config = dict(
    train_examples=195000,
    crop_scale_min=1,
    norm_position='pre',
    nesterov=False,
    orthogonalizer='newton_schulz_5',
    lr_schedule='wsd_sqrt',
)
Rows from block 11 of a small image classifier, named by matrix and row number. Rows with one number within an expert belong to one neuron, the router's apart. Each number is 500 + 50 x the weight over its row's rms, rounded and kept within 0 to 999. All counts start at 0. Numbers have three digits each.
After each expert's rows are labels from the 100 images, of 14848, where the router gives the expert most weight on average: "top examples" is what is common among them. Only what is clearly more common there than usual is listed. The data: procedural textures in two colours, tilted and lit.
# router: slot weights (model.blocks.11.mlp.router.weight, 16x384, trained with AdamW), inputs 128-255
# gate: expert gate (model.blocks.11.mlp.gate, 8x768x384), inputs 128-255
# up: expert up (model.blocks.11.mlp.up, 8x768x384), inputs 128-255
# down: expert down (model.blocks.11.mlp.down, 8x384x768, transposed), outputs 128-255

# expert 5
router.10:474433574576556530438467584368372456511476470456399507543533488494483453489487569534492516498458617505526597501587528479537523508466568551485469610572407556519515481536496505464463445465502413451548540526548565496503447495458492531564532569498580481434507571581485483534470562501450570493543587447549480489505469555464516451425529536557506519544541431397558558483460515456505559518605
router.11:517520458415494403559447526506439461412540565512484503549440620445497490506522429452567501453554469518459448498485530458540448457557534601484509465425450488537531535529518415484475559438525505499480468512399459559591450558547479407575615445535540485466477432494439548474432459411481585443538503426376561421418540576520506498483429497460524508428498570563452522483477420453469509480504
gate.0:451497550449560436429479470491482546518509526480368471461515531499395491396461517520442535539536458519510569500417512501496518434543520474537459465508503536537592402468573496451469483487435521460395454503594513558588569509500483485526414471516482516525481574495376406530559474503523567437523474478500556506479453470571452520509457421465536537583554483516533510523492609544506542504543
up.0:547447368519463496461522521541459493432552492512485571516516455481499389526521491428469463542451506558539522514537496498530475485499526403441518536505544527532515517536578435545517485471522390471555504550552488459430504447555450553419526565434508477635545442561511459459439551512459442529527599520559539536482532556421436526514481567515478417544512517521482424490531408580533504402407
down.0:452534541607508587491538488458543622484518515458605499511516577569461446484533451484436473488500424403573480453471513442426473498447524514484575515407503456419465419576570540652511451543512582478596490460438548511545442492473459476467530574411515568508431508533434567453537489544427357506496584541480498465361567465599497509508489477497563494476522489499519585490526455530589598406567
gate.1:491401511543491502481564568503578469506659431529545466471561460615507562502428438473491467451576546504531430488553465510536509452467519490549447503495584478373511464511487593396499502456555515604501548549581563557515614578455418444556457524513596498420481489460454470463548592511431483554508481513507532534521502510553511548590545509491452431469438473536462533555468501560614472568602
up.1:501368530505501479407494583628638479499546479540501530515502467549489544494585444502494522450542500495478428450581529507511523456494511540474467508424528510374495482567513526446464499444485521594536555568570526607538606532475429471492476542478564523446502467447499491492555533483456549506539443456506549505505509458545425528606568514504441411448480514563506453498510466486631532552573
down.1:475546452434481550507560540413440575459527493460462520516488439517579366500487501544528431532509472533430528591500502451489465542567500670491545496555534567463569568474462538425491504520461520382504484454508515511424379600374421549489527547552538518615470485601595411559515387458576531470525485446413484488492544471462476507436529524564473521516484490411528508448480469466500473489464
gate.2:430456494587438521544578480506438496530435495487514528482557431410488550433420461517492624512532638469436453526508554565528500439524565456545550527429521507564602521525547528473512533532448476525484472482450536524477527545425573452383469513544487495496559640409464588515453412460518457514519575418578579468563495475468530439491471570532442475523507567523490531472559502567539540545474
up.2:513528471486535526397494513545542520398623495548508469544470467519557464599530449504534373473427440531548430510443434424426534487418485445452489493579490481445448471451395557441476478448558513491425509543589528556485536456596410473609519459509483528525470459500491405516559619561516517439482525546406372457526576546532522545481548538506524507472480457446514518543472547437468496452479
down.2:426449593406471473481422472559452538547472497519540471525546575512508459439448485506478504512434541497471515532563541533449452539557619579459456494493456464499469519446549452402482507480569475515483542476556385533479506451418560540396537445419442533536486500533576465526601596653460480574484474537581531612469514547550439479481569491509379510420529466485500469518403492460555453543510
top examples: black; ground colour: black; pattern colour: black; wood

# expert 1
router.2:540549534522503414518486462429439509519502500511431540533585557419493561482459499534424441468544526425519577555591425435472473520475521459484455453516530399467507555460617404489551576539543521444498547453466526453542422465550579531541465447507498449545489427412563478468499517504544544560481518519510582463493577463457555467449520433373419409499577456516543505532424494492439481491508
router.3:514485554510551527494540579399421435475455567404384470553529480501459531531501572503495520520471558560429511481571521476487552506472557495460508591491472581518533455487445448446477496497488437436500521458534564506505512485401519520537582595500502553445451555541442518519485570450434575457542558473514407517557448539489486453485476555574576484533549471393523523490447532466486483606568
gate.0:509537475443503553486513507504525500540404475459530467515462488438578475420478541509489542467498441559528506482580511500515433405495554457530538554525510503547512465495548515436571510420496600462480586511602496523509440417469586473514524479447488442526487428517481414566445430483495459551490511420521480465539542430563504551479384506560505473506513545532520386444404424489586417386401
up.0:523403590514444500543529391508538576422574519487478508417576547481516501548496451489571499638489511452562531575479487495459575591523430513507479481440500494508493504451414422573532488558523539481558443438402521431482561563529471481460465464580511495564527515474495542465541515435535441502566448529483502556497558541542539442468501490485507551602549487516417621542546536498473564641593
down.0:444498519584575419452470478488581386483467559523561409461424563513551512486517546515478602569438490597497576451549407533474528525495501446452522526431464475491500426488537442566500541415509546433513501503480428513486480399416403585654463558527559493438601453489511483532500566500440490531482528476566483447541543537488505560393491467509458539534496514479481535619444535527477505473473
gate.1:501405518490592469431448470573477508562448440499582550546474476612448437425475468427401436580456543369456400484510509509465448489469572608503487521459531471521363529496498490562473591586473441541509450409498529519442559540413475499493488519430436468485491512524566525534463487509472516521511455527518518554480450488506554522556470475536541489468477471407520544496611542513404474538499
up.1:528507494460591556428462402518531546596475555543522525603479508540466429503449453464486439512586543426490459469496554504479539552517505452494508504532441449503421501537577529496452537550494425582551459493491479586511552439441367468524467444431418420454430471458503530476374478481489523476570428444579612529455492499534552532591505475476439523588491538444499541524594511469486523587478
down.1:491543441464552439499475515452393496424554400505467486518549499483558495520510490580408448570451497482501420500580448438558466477517533410595527522546564442480561539439473480537555602552584432555466552488495556398576392511546543475536468469528598401552495421492339548493627514513501542450485497523496492511513530573489576460465541426411480528529574487509478491559417484444561547538447
gate.2:487549419493499479555438486529480437475464501477467503450578530515492525407464442483467581499488447502583480500487527541459581563572534453475421387445510406498545605569546423478510540462532451413488509485506503481517551516475566605475474481538455477421551458510538475466459429489487525543492416506460445548524600484491511475527557425414473372540499542533523474448551562479486442560489
up.2:542552440510432508551439553563533486549513488503495515408527512570530525452422397541432499596500510497548435474504510485396523505531457484492443480451539467453570509543557533464515508462548482473484567462591532557530555460508541676437419507540502482394581459518511469481501369571488568442390478464484500444513569472477531427424486515468433428531519555475464470459592464528520385528549
down.2:428502585474454487502584488566437468504616522616481493581476547554526400510557391485542538484435504419481593533454513546506472422542553559545534461515524573514444392471449513504535523400472520475518496578546488534417451465560384506484555481445453519611390489549504470444562566507546456487507608490505446442422580536426487543466429492610497470447524489556504555551463502493542541568474
top examples: pink; white; pattern colour: pink; ground colour: white

# expert 0
router.0:476539507463501500505440524529437453501463545508501502588433650501503460486587471433551414478525440465529509537518588546566455543401525509484550522532479456448522494472492469503371469570454561507472554555485483477509422408426487471531444435415551449477491476446496468395489494480579479446585460467481489425470468507533507525519493443525452508590507488385487468536450513480436546574523
router.1:486499528521416511482544502466361430477561540471528533532451528397576492444482525547540536523560592473491561506500470448565502507525539552571458486510482506519565540501561459505538528512504515417488540468426558468523453525437503551524490507524538421439553502459431502520473493424538444568617519548519620547486463494448471446468478555428550459509587518512474518479462471456491556545483
gate.0:510586456461499462509574484409552513534543532605527610561524505413450521510564456512499503491520444508587417495529513444557599516444517426529552522495493471548487456441512537543541495544543474512553480507504479589552565490494469523545608560520451505579444563522594443564485504453475484563487536466526464539516490445587494480538628471462480517593455504483494504478588552524444533495515
up.0:527512532466575563542474474508519551505348508494474566457521537561537412456431532483467359493544600510474575485488473544501588437555453480512454497422605450470533461541524439494452557476476477543493442450497532477479350524580542491587413513509496484408507493444448517474472520455420470414589463569518497488522523487492547497486492540499536514464523467560476506560395436551568404416434
down.0:471524510499488505389520549436534415586408456520510556518465571553556518519595508497599545561454480517484601440537473518489493510459628506518487547597470471556534555576535472530447524490487595528529607555513431460560485535504554497551521570524414483382501491456451440529476517471500487503530467426408565446504505471562478493511575450591532480437513498506495465554414520532558581586499
gate.1:476584473530461478524442467544601484439509470533484383536497543456493482463503519479519509532556613504473556430427506486453599494632494497494494487364510407529515499435501465468606415496559466475563465538500483548482574550586584572545516504545549453522404488525461404492543437472531428490525470481469520511492479435488510573537454446506469526458505502613544583497483534497558504543456
up.1:610562451493578543580573470559555484562446423553560476551530511451396552480449523559413538508547514526440526482483528539454454438547536521501610498485523604463493537478525542503478490481601524386565495470476509585501499557552486515502554529589537527453499415571523472559512421607519533483484490488486473554465545485523532537529409561440566468531545507515496502500531600444508513467480
down.1:453511467496554495465425490540503432478390556473542440457570470489481445473499473503428583514477556515442475441423528546470531433546431510542516471433561434525426519510521502486451477463553552403474510501438536505525527510498452531466462582512433496444479519491460394380443509526515504515502493495523556472533425463467557551456491601562417532373421602510505483484459462488466425454538
gate.2:455552472527445504557457585502447485479541539454440460494534437454442621548564511538400553439480519530486525508507483450564510443457482490432554509482512612495532437493544572509447487525456424490558479535477501563467468510588545591442509523478499481564485448576577468502437412465496472426540491603510510546534575488496443508619636559528547528527475467536612479514484612501481495460437
up.2:457568488446400416471428477518450417455535561422538435526513426486475609498543464454457512471430481535450553568530463405542473534544468476437512456496495567499578451484531576552452467484412429478507548536483519566505500561554587614503529514467433529563471461614630486457417436487491484489522501554506531532502567426516413521550570603485518516469426510564546485497505572462496548467531
down.2:535452534540564536569539484402535458505497496504570488565506553535482515466483497465585551531461430488587547430423450471485470438476492577521501475560499469489499488526481483566505499516546506497467539470490546501515498573503531478622487466489534509520484483509506438446461477544529451443513428492476509458518484628507486537536500556484506398516519524505420483506594562575463494547536
top examples: grey; teal; ground colour: grey; pattern colour: teal

# expert 4
router.8:505553466519455540586562494407529515464518604535495512477568603550427520489477479520501514465449522480484499513597483509441561465527455505477477482464574506411518556426593530531516535455548420584573477450533558483578534548565533496515507576464448409441382500571459480572507513395443504504451472459456495438481472498592447434456555498559462466413536504494584580451441555541490453556455
router.9:603551496429459402501429527538466508442553504500412440563517557495442526582587525450528443471521439600497480507497502432465495533482472554513500524469450411541461527552419420431436509530431529435457492516444515485487429486514428502472526435440497578560530500500540589448523513449612528548584523540433533480430439528444515504510425539441499499484488537470468437526504538386393594503562
gate.0:524473492427450605491494464471439462492520536482518457507380518476514465536446554516418518541506465444480536499410495508470461404409514553542532433487505618523474536397518406519525529519477557506487527450502604455370429555539498493579453505526422544526566466498464430426554500537552455410548485536466461412467448506439539516330497521560529482495561399536504518530481442513438436473484
up.0:451411475543545447447464488435479508585453620569511473415593454664443541489488492502442594502531563479512439476534498502640500548500494526618426528498486563481489454453561473478460592498435496438486474427564396469410486457538416487482533540495479534490477533532626572528538521479534506514485344520499545561458491457475543475537549513515520399500547503560410507457488520543567606506539
down.0:561483558481517532532517532576488554555462490508479452554445478558537482498467572484451525510509566541481534483487566510464476532549473401373567376537537450517545585476448534479435439556494454558515506502548504502415446473504483496468486450474487543498481538577488503492423499494513477510400546505517513499554375588465457509549490535479500533546550532393477533529516476582565463478538
gate.1:527523468508545396542475528517550489503523520598467587529485549444518515464490504509478488597439424451503503498484547455473495529498446464515485535483499495547540440568426559514398511446417491386459601435374502473514448549458542592533444533477557536482421503541531579481453563565605516517427537495532523497586524473484534444473544392452559488503507542426456451501499524525506430563575
up.1:467589501522570482420525518578537474440458518519505438569603549438490503625600542529553502474446456534435514426465536461519565491480471592442527467579537519506528527500412529567455472489486470482463554465515499577464564556479643436528554513513509497413522460498455505388579509474454543456612527420431516493540530529527573494481556433457521461540414487487474518489593509487540462368436
down.1:447524495480445498510518490456461494515421486509449446447537489508490508491469439457466475486510476517546483421434518557521510532505499527496497525599501484498512419552501526495408420441489407454499452453489506409548522466456526483526435526489625513522424515453532598508505498506554565446458513486638454523574529465414522536469560493416526532485408536474468411431473499472523453588425
gate.2:516476510482507387512532487485523448493492482436431509538413545427518525603520526520500514532497486595597587453465420527373569469526508563504572491601496472447488537393524468563491554450491478538557502548477605495519471472516523481456421471596566522565554517464552512414487515500489626541508536421517539514445470491502533598423424503513517456509436509526511579477509496503540539522510
up.2:487605519518483474602495443551371468412476478561566569474507496530492498492444492507485443437447482430454458499531556491568454480472533515458462490465409496490534431531554522397498468541455453447461472457432420499473518489506548583546608556433420444462449561570401466498468490539601519461553439473462484489509539476511468493595569388483528506536549402562434449502394531417441465457448
down.2:453466599539501575509537514521538520501561458456503528514506460561453483415566450522440502511464434569470550587555446521495522490498515502466559483559447504402458505483506458391458504533546513490466529501493591475543577570544434544527542538435474477474437444440551486461470534475486577551507579455478494558517472466489521539517508481430548503490567447510485546552565589535536434506543
top examples: red; pattern colour: red; pink; ground colour: pink

# expert 6
router.12:507592437446526470514414414560489496495558555514514430551537559540543458483544548474410432469541423520543568559570513530451528514493508521442457531457513433451472457487550460426451518483454502530469555569466461476480446513520482537503513457525512498535533439507519472439539495538592532529585410463443522426465501409559523500423435518435504541501461533451445501504457552525484572583495
router.13:450534512462507391523469537420437442554447557412540496591432588442557478534583534550561475510585493497451465503477477512559447516531528568532525429537493475514563580456514427555488510520482578501448455472487498472555421483531507481570488462466487440437491455501503459467385515415561478492579541471471513470474549526420408483510488438470553438503586531524449412532467490454490515489490
gate.0:510501453529497519412510505484441555572490508569439517480602440608486522491499399391459548574565437471550417539536593455457508442456548541542421373526464536478480500481527477544535464483508489445522410466471389509454482594507489496499495482455446575522549415530551488465464464548452426531507516438503528453470560611454571521431458522462418583465554511582424534518593505443486546549449
up.0:473454540478492500428463469552501525566425536547554517461594466628520465472523423415483527556509507507542474530530521455466482404559501477478433367463453490492468472530572516503493538537405462445490494468511416454504482531489503468489407421484525545529450519500464446449486456524465432487497462500497504481439525505534554480388459576505452546530438533554468523421626511499489522529421
down.0:506501545614549504562488555469472425471528496438517558526472495459481480564513450489496506582539483458523504588433551500549573508501484562518525560520428505498515567459523433497560433486435485501500478534545540576477503427485482475538532409626495456543557429524550521509528509463570524428502428453514447439437496529485630502494496510525523475471394509472456446506440448515472461434432
gate.1:417526509644427593476561533576545511491588527474417417520465457527493480562515494437531435500496473505500519545475534549547499519522460433568467535541499543494564466567468507490450542533466594485498467408510540551484534465481442508466519489532402419466497540464458549448480535445474465483498555510501550586481515532495551425488440577486431567457597480419561505550500521551511518542460
up.1:449467484552450533521584496544458510553604489474421445501431450536535493471507555436520491508510447464513466503489517492512485539563547492502485501576482547449566453602478561527490600517499537484527515487534544552488500436459410516478474453486462392487546550486434566506484520427464468426389572527519508527542547567539536508525408571508521554474501484429524507513504547473541497475468
down.1:389513519527504536482448438564373469571478583483511503471496491494577444458578521561524543545467540491485514422414525460503546549476502435435461442505601507509494441488466522523585596504496544522446595548470462527458560525471542550592589489440456531444559541421460590455473428453611509505533457561437501561550483483561536553571440433423515471630395450461560489501448446512477477494600
gate.2:393450491505475555505479553512555514392349506501472503441532451569562453506542423538484467501505548425494505492485456480541529521590471410542459493620562628442462516607566512515455598480544512417549462472393433488532529530365415467525524426483485450391498440415457397556577565495542418515430512509519498552470532584476526515559569517514420431504444506458556486526511544528451511535555
up.2:453517565507497497494480551537554440586450514532545454583515534507467535394496498454500490520429446559533502576426493434452497540482594583440465500466468484511479488546460537475473446509520407504471564491502494494543600484433465499558509517554549488448565494451570527559530494459377600422510549529528491492521569466400538476574533526472551539551496424474561461496453511453488510564487
down.2:495489476506517478491442459501541477529532436564503527470545459376511507517436483499508498492425504565487507556567478463549484449518512579531537418574527507541496550574517563501464561358395481501580386518440563483574514476521484407611498458507470529564483518453478497444554522544500493423456541530590534503579477538539499568521438560526493509524489504547471477503422462507562539523497
top examples: purple; pattern colour: purple; furry; ground colour: pink

# expert 3
router.6:458524537520466460544481473548430442542520566584544524490461594489530377488543440505472569463532502452542519478489555558556488412455591500454512572504429501482525494451562576538435527517475603445554571606392505418600489555537448487620424499509528416540500449550548423431499432520581465585497463450451572488462486546524458562464504496466548504503495499523514484566460405443503619457608
router.7:582477483574508503506597508389422511539503583443430430486576470580507523441428521443411474449423612499473550445617442512454526553572493605504495469418529486544489471410565434532496496461554454424574436429556498528617465493575496534540552486485514476417437575506434609505435556409474515422437550436458451513539502535476494384447487550518460485496578459461535524421433520434524504621511
gate.0:479494541484469473511532530463453556452559439520433551384412496523469499561490639485523466372443512540473477501475480459466520605526462628525446447479450443605470558455527403467429506474660552510470407484577584483622488565495587454513456427537529552528500486489493567361551556463534517416499515511464532461557555541440502489532501487526427479468459529557447433524446591522556434491435
up.0:594530509517443533425512448508525515469481513436536471544603495479524539468530489519492429585467488505535475521464474480468468445560508422462558485520557498485467436574466533556541417562379545520533460509455425523472482471429446571534568515555446443447497464479446532496486523505473525543455475520569599475457503467547479481489564543461486499546553366416511588527565442495469590511496
down.0:487514550443553518577562468566525492438412584515542449512490547519530449489462509441591471491453598427496544464439547477523456541500501468554501533600453554505537599463520446393447544465435532431470568414583482473587514509470643402519573479485486435597488497544543483493535507603426556499513496454461459585565455535482497503500538481563533513420518598411518504558462577483497576525474
gate.1:478537527557563493555538489496576492455510535477528502573586549553518499437531423515489511428510555461546474489500531448540610496518475473478422585474544497440465563469485516449494473476535557500410584479476458519504456486500500492431445499559533483437421515450459525446394546537482476572471448467526469556490513570468511469580387383507546450466507510550454393459561428517512385498485
up.1:533457431499504591436410473507440477552507514529471532461436499356479506617493561495541491466467463569464599511467476561396402497500463508507582467501540509549563455510496501527495528546494477533526470481518490480494495577541507557487534467470515559525594575586576426557592485437485522506501523501428541477471485529567476562451630560511359552495487519480546602572484522533515490501524
down.1:492472550467557484590458512473562543481474439446484503537456521403486455512534476574567587445449451493482436466434587520488610545530523436482605546446491554465409460416500489469500473519555460505530453458431486599338493535466426513468455533459528502494477611474498388491459451488580514552494539510500555412495515419434482440478553476511507443501446472494418471505445410480562545455508
gate.2:583465456542621395527483521522520498514542506546513567593555481487493468523511531392596475540525479523476486453460551525425407529466509488522504472530518424609544500510477543465419523471424464486476479504508508462546579473470497459399497481412499558456586566401490606488544534535519451495499448524505514461535449530471475502535485422519458506432480553483447485471476660454576478508552
up.2:529548446512623460416562573539528524499452451499462495667549500400581540520462590496624631516528474481474504487508527513486479476540468564461608439461521455502569482455525521424502492383417508525394485509434469565480576519494572476444498443504501578598517505469479523526477523494516503409546416369519505425533534487426475599483538518504504478466486573450447484477449565408537607446512
down.2:508487403512464464445550501557484404506482511388564510575499478476404492449488470505371479571514504503432405564559513528543481510621531579573455344368492497557467552500482480435539473438549532573455469466562485479488445556442456505560489462411468486494524484446532438530413480482569475460520545400453463550538509517444489514441472532523472539523517408423486454521491473446489524524517
top examples: red; ground colour: red; white; pattern colour: white

# expert 7
router.14:487472504462374478558541483539400499444507489554496523520512591468463522566461416492608492487554474454500489542453501475543445477422534427471470504460445423461527530551498596488452436587354525432491614513431557447483507405476510492570477530390546469482574438468538518516581456479557451523527442585521548557437470426443417485553449555446402450494635424484538389570453553447460522462500
router.15:465574554466559501448451547474419434494497539491541574570482535514527454459547583580518530549502501512504479505508554534556509564527550554468437548532422591485557583503588493404479517504534473465473620483437563424516437558433471482539520532511513489403419461536515395553442517465556507539645537488459525478515534509496416514415551466451534440506533539475464493534407541493529561570580
gate.0:561563495607447450536499398433491482549495529460523482510496452557437492442484445485450392424483444504532503587510443481451503513526470578540476495476558449435439507399476494461440588419540528521540569562479510450497559441534476541468536497435469457514487390499474489537577459501452492509457504456493472623451463583480535577525492459490530501529559583449430531498500497496488506561541
up.0:535417532434436539458695584518506500471477479460535474424466519494525537417540433479539508477542551509514556581520462510515450534513524432566513463560564554465565381627399517476492519450543508581501493541527429472459435452491551562549524551463509512502467493464551451493422550450409499477454550480527537472576553533427444428454468485478499400464482557539512529455504452451504478579442
down.0:575574514514487508458538524484489525525416442539382553466513547505569552431519531413497612542574542520477562475473498517584458436463439469530520536540412509484486497558433472553493548472534592595472556535510528543612447497388543459499603533597490551511637487588442556476465488531435459532626464572558468489509410475497547437518517521505556537490521540487501580564500442572556444478522
gate.1:518479496555549478530553633463461502440496541537482484508461361421433482527489404518463500419492547505480483561446518516456452506470529512510564537539541547454509489549463436508508472481515527467515527394599534429518455476507454535588554517459449526457407555501538534573450510500516606479541391433527474411501447522450571356520488569554534528556408535449474542501561510493531562465471
up.1:531555456464442507479443442433485419598532464555499511583582572493593433524480549440492494568482432474522500428479533496545520511454458451500523463460467439467536534412492660549503490465523498432427549533506427485463487500508546509434448482486503433592539441422502456557548488445557379545459546403569519551590513457529450623430563455456447461442553463558580506530454510486511416492468
down.1:591493497529495481504478535447488439513501570566522494433498525430469538414500543407453466487524454490496523456446417531570477510521492470423487452461503403474483487460414473507480643546532587513508572517508488546512484537521566548536502438573469578450561476428518467529529553500446552466507533536533526470430415425432513468486587526571449465479466549551476560452442455590436434532449
gate.2:405512530516510453464437468486538525534493583539521418489544481525482450513492508550497536508541462451526488487458547495474518512538483421579537435480510464437515446505458518474536546506473477472494664567470509546468541471517509466507632450478563459605462514591506487485497485602412506486501475462582431586491514491475469454446581568545458549396485477436495530534485482348535414538509
up.2:608512550506531447542509586538387371539513487545391502431478534521557510543562521423489439531434513571446497601556451542533499526510515585412477570474431552477462547434507457539445472491557475502460355456447471421528418489421430566511431614565483459436545470490483483515496601427551461477487529503435541478576511557480596521541467438488513438574498514516499454464474469613527585507554
down.2:552512606570467519613537502526567532475468486493554524490448488529485477539418456434498547627481536426456495480546542523411539556477496554511527487466513495520550501497494509551509480477467451446530415429571469533505475528568553402465504581524551444463453478509440606604494467439476528453474535465505472470479568494423455545585585430537485462559592515492422548519495397514492526525482
top examples: teal; green; ground colour: teal; pattern colour: green

# expert 2
router.4:481558424592601482624481528411418554531473540545495557532485581446472514437502555444515519482491497512549490584606475525496559523485458542491430535494550512470533527452536547574390551511544484572525589520531614587540513383462535527572423487494487414476439453446430560516515548436489572477496437429515473457481548480555533419471440509519550511572553483524497530439487547533453455549511
router.5:537518444515483509609502505392413454411475536503511455538532523518486533507427478470529476449439550468429552494550544464508487537571519518451414533399496554494512503473523528479481480515539420471532541456513532530574515453528583474531591509587549427437465502552378508524523524443466537454550481428533504530500445499529455446434509575520474570434538474462570583433458555517500433543565
gate.0:528523554482490504522469456425496541522425486504523527557516516536561486544539458465474510550457595539537562383529454565445486480524623521447501517589539508560574535516444474526502496475534473491622512523475552318426460556552478561583482519622554546503457411530417577498569476464491470570487450532443521508407488444472596520525539438524601477470450516442389572487451482470529446540457
up.0:480541547509545469499468441459469499483485460514563544508520569506512481539526488504502539531443529511520583407513455531421476487583621507475491496494496465571569512510416507592508462439525473501584473493498575358418455482508468537608470512544532541427509407525399551552522462480455549577433498519428509539454472448457541539537542484457607446451458514461450525530415496463516425493510
down.0:536495467522452533392509480484478462533506423481471458529527412483518515478504516560546542500494514563506458555574494393517491503484440515449529517533502506502508618544445411504461494474565460545510437500448512496531574467564518460463523472462447536559445526556583473485517491533510583379522491551492543522439545449509557532474541562440580586493518466487472605496503565408449422538428
gate.1:510493461445493492449525555520460581487627557559485491561546501477603476528501488579474510525553410476471523488533535517461509437487516502521450502506537545417564465520469410490552488474550504502483514494503597483457508481493450512465579521581495507557423490486493550592458599516433507444497541518408517524496508578472629436484479447532479465571420507525511476508512620533513524526500
up.1:570444516536476496564470514492532512506428535498482584481486442484492568519522550450577484426437510477502427482435560459493500594513533455491494529509504477598562467443430515490537470555482467513457453440655529510532531525370369519432476535476527531536538492493420466473507501500572436527558538454559385498510521491570385518515478449496504499423399517432459597482480474434463446592560
down.1:382530481489457491500488424475570435456603587465548465480449603567565515436461481536413545441474543539473556560489502479467550503488566542466496518543488549458521595543546539439471569488474515427465494391511474506523517469532417580551459559560498458442439508435534519471528468586494431389523594485584494400445513499512555546412446441550510583546564471489599502463461547451531516544602
gate.2:525381496487343495568566524442520493547538561499517491399591481467530436404579547396503528395523513508403418486561518477468502511528490484541521509523574507490489504496434544460451431491486475478507443318532612473451566485531532528452478402509508511468459571445420507463537462519656485592446509566530480537477503539481507549634466444511495521521473520541527514572492511481477550491606
up.2:533476497477565477388435503489431585534390499521520552601491512517551494565406430603442441631488506489544521459483438510513512463436521541395473505463462422561482458498530432537549616538494428474478544666464427527471433473492455436552570556504456490565414458559592484518508545503460470415530543511502517454508488499509489458379538513506484560518443444439474532463553471540544454464446
down.2:586524561549470521527483472345502479531442541416532507486467571492494463465584563551493443450538457397536579465543490543575472519490558536522509586480447522480537590508476532573452500390481566472466547496453534510497509484463462544427407472473480451462495568420494396488559542539607474564504469481539513526447439520524421537585551314493451480492526591542522462523471550474512535484421
top examples: orange; brown; pattern colour: orange; ground colour: brown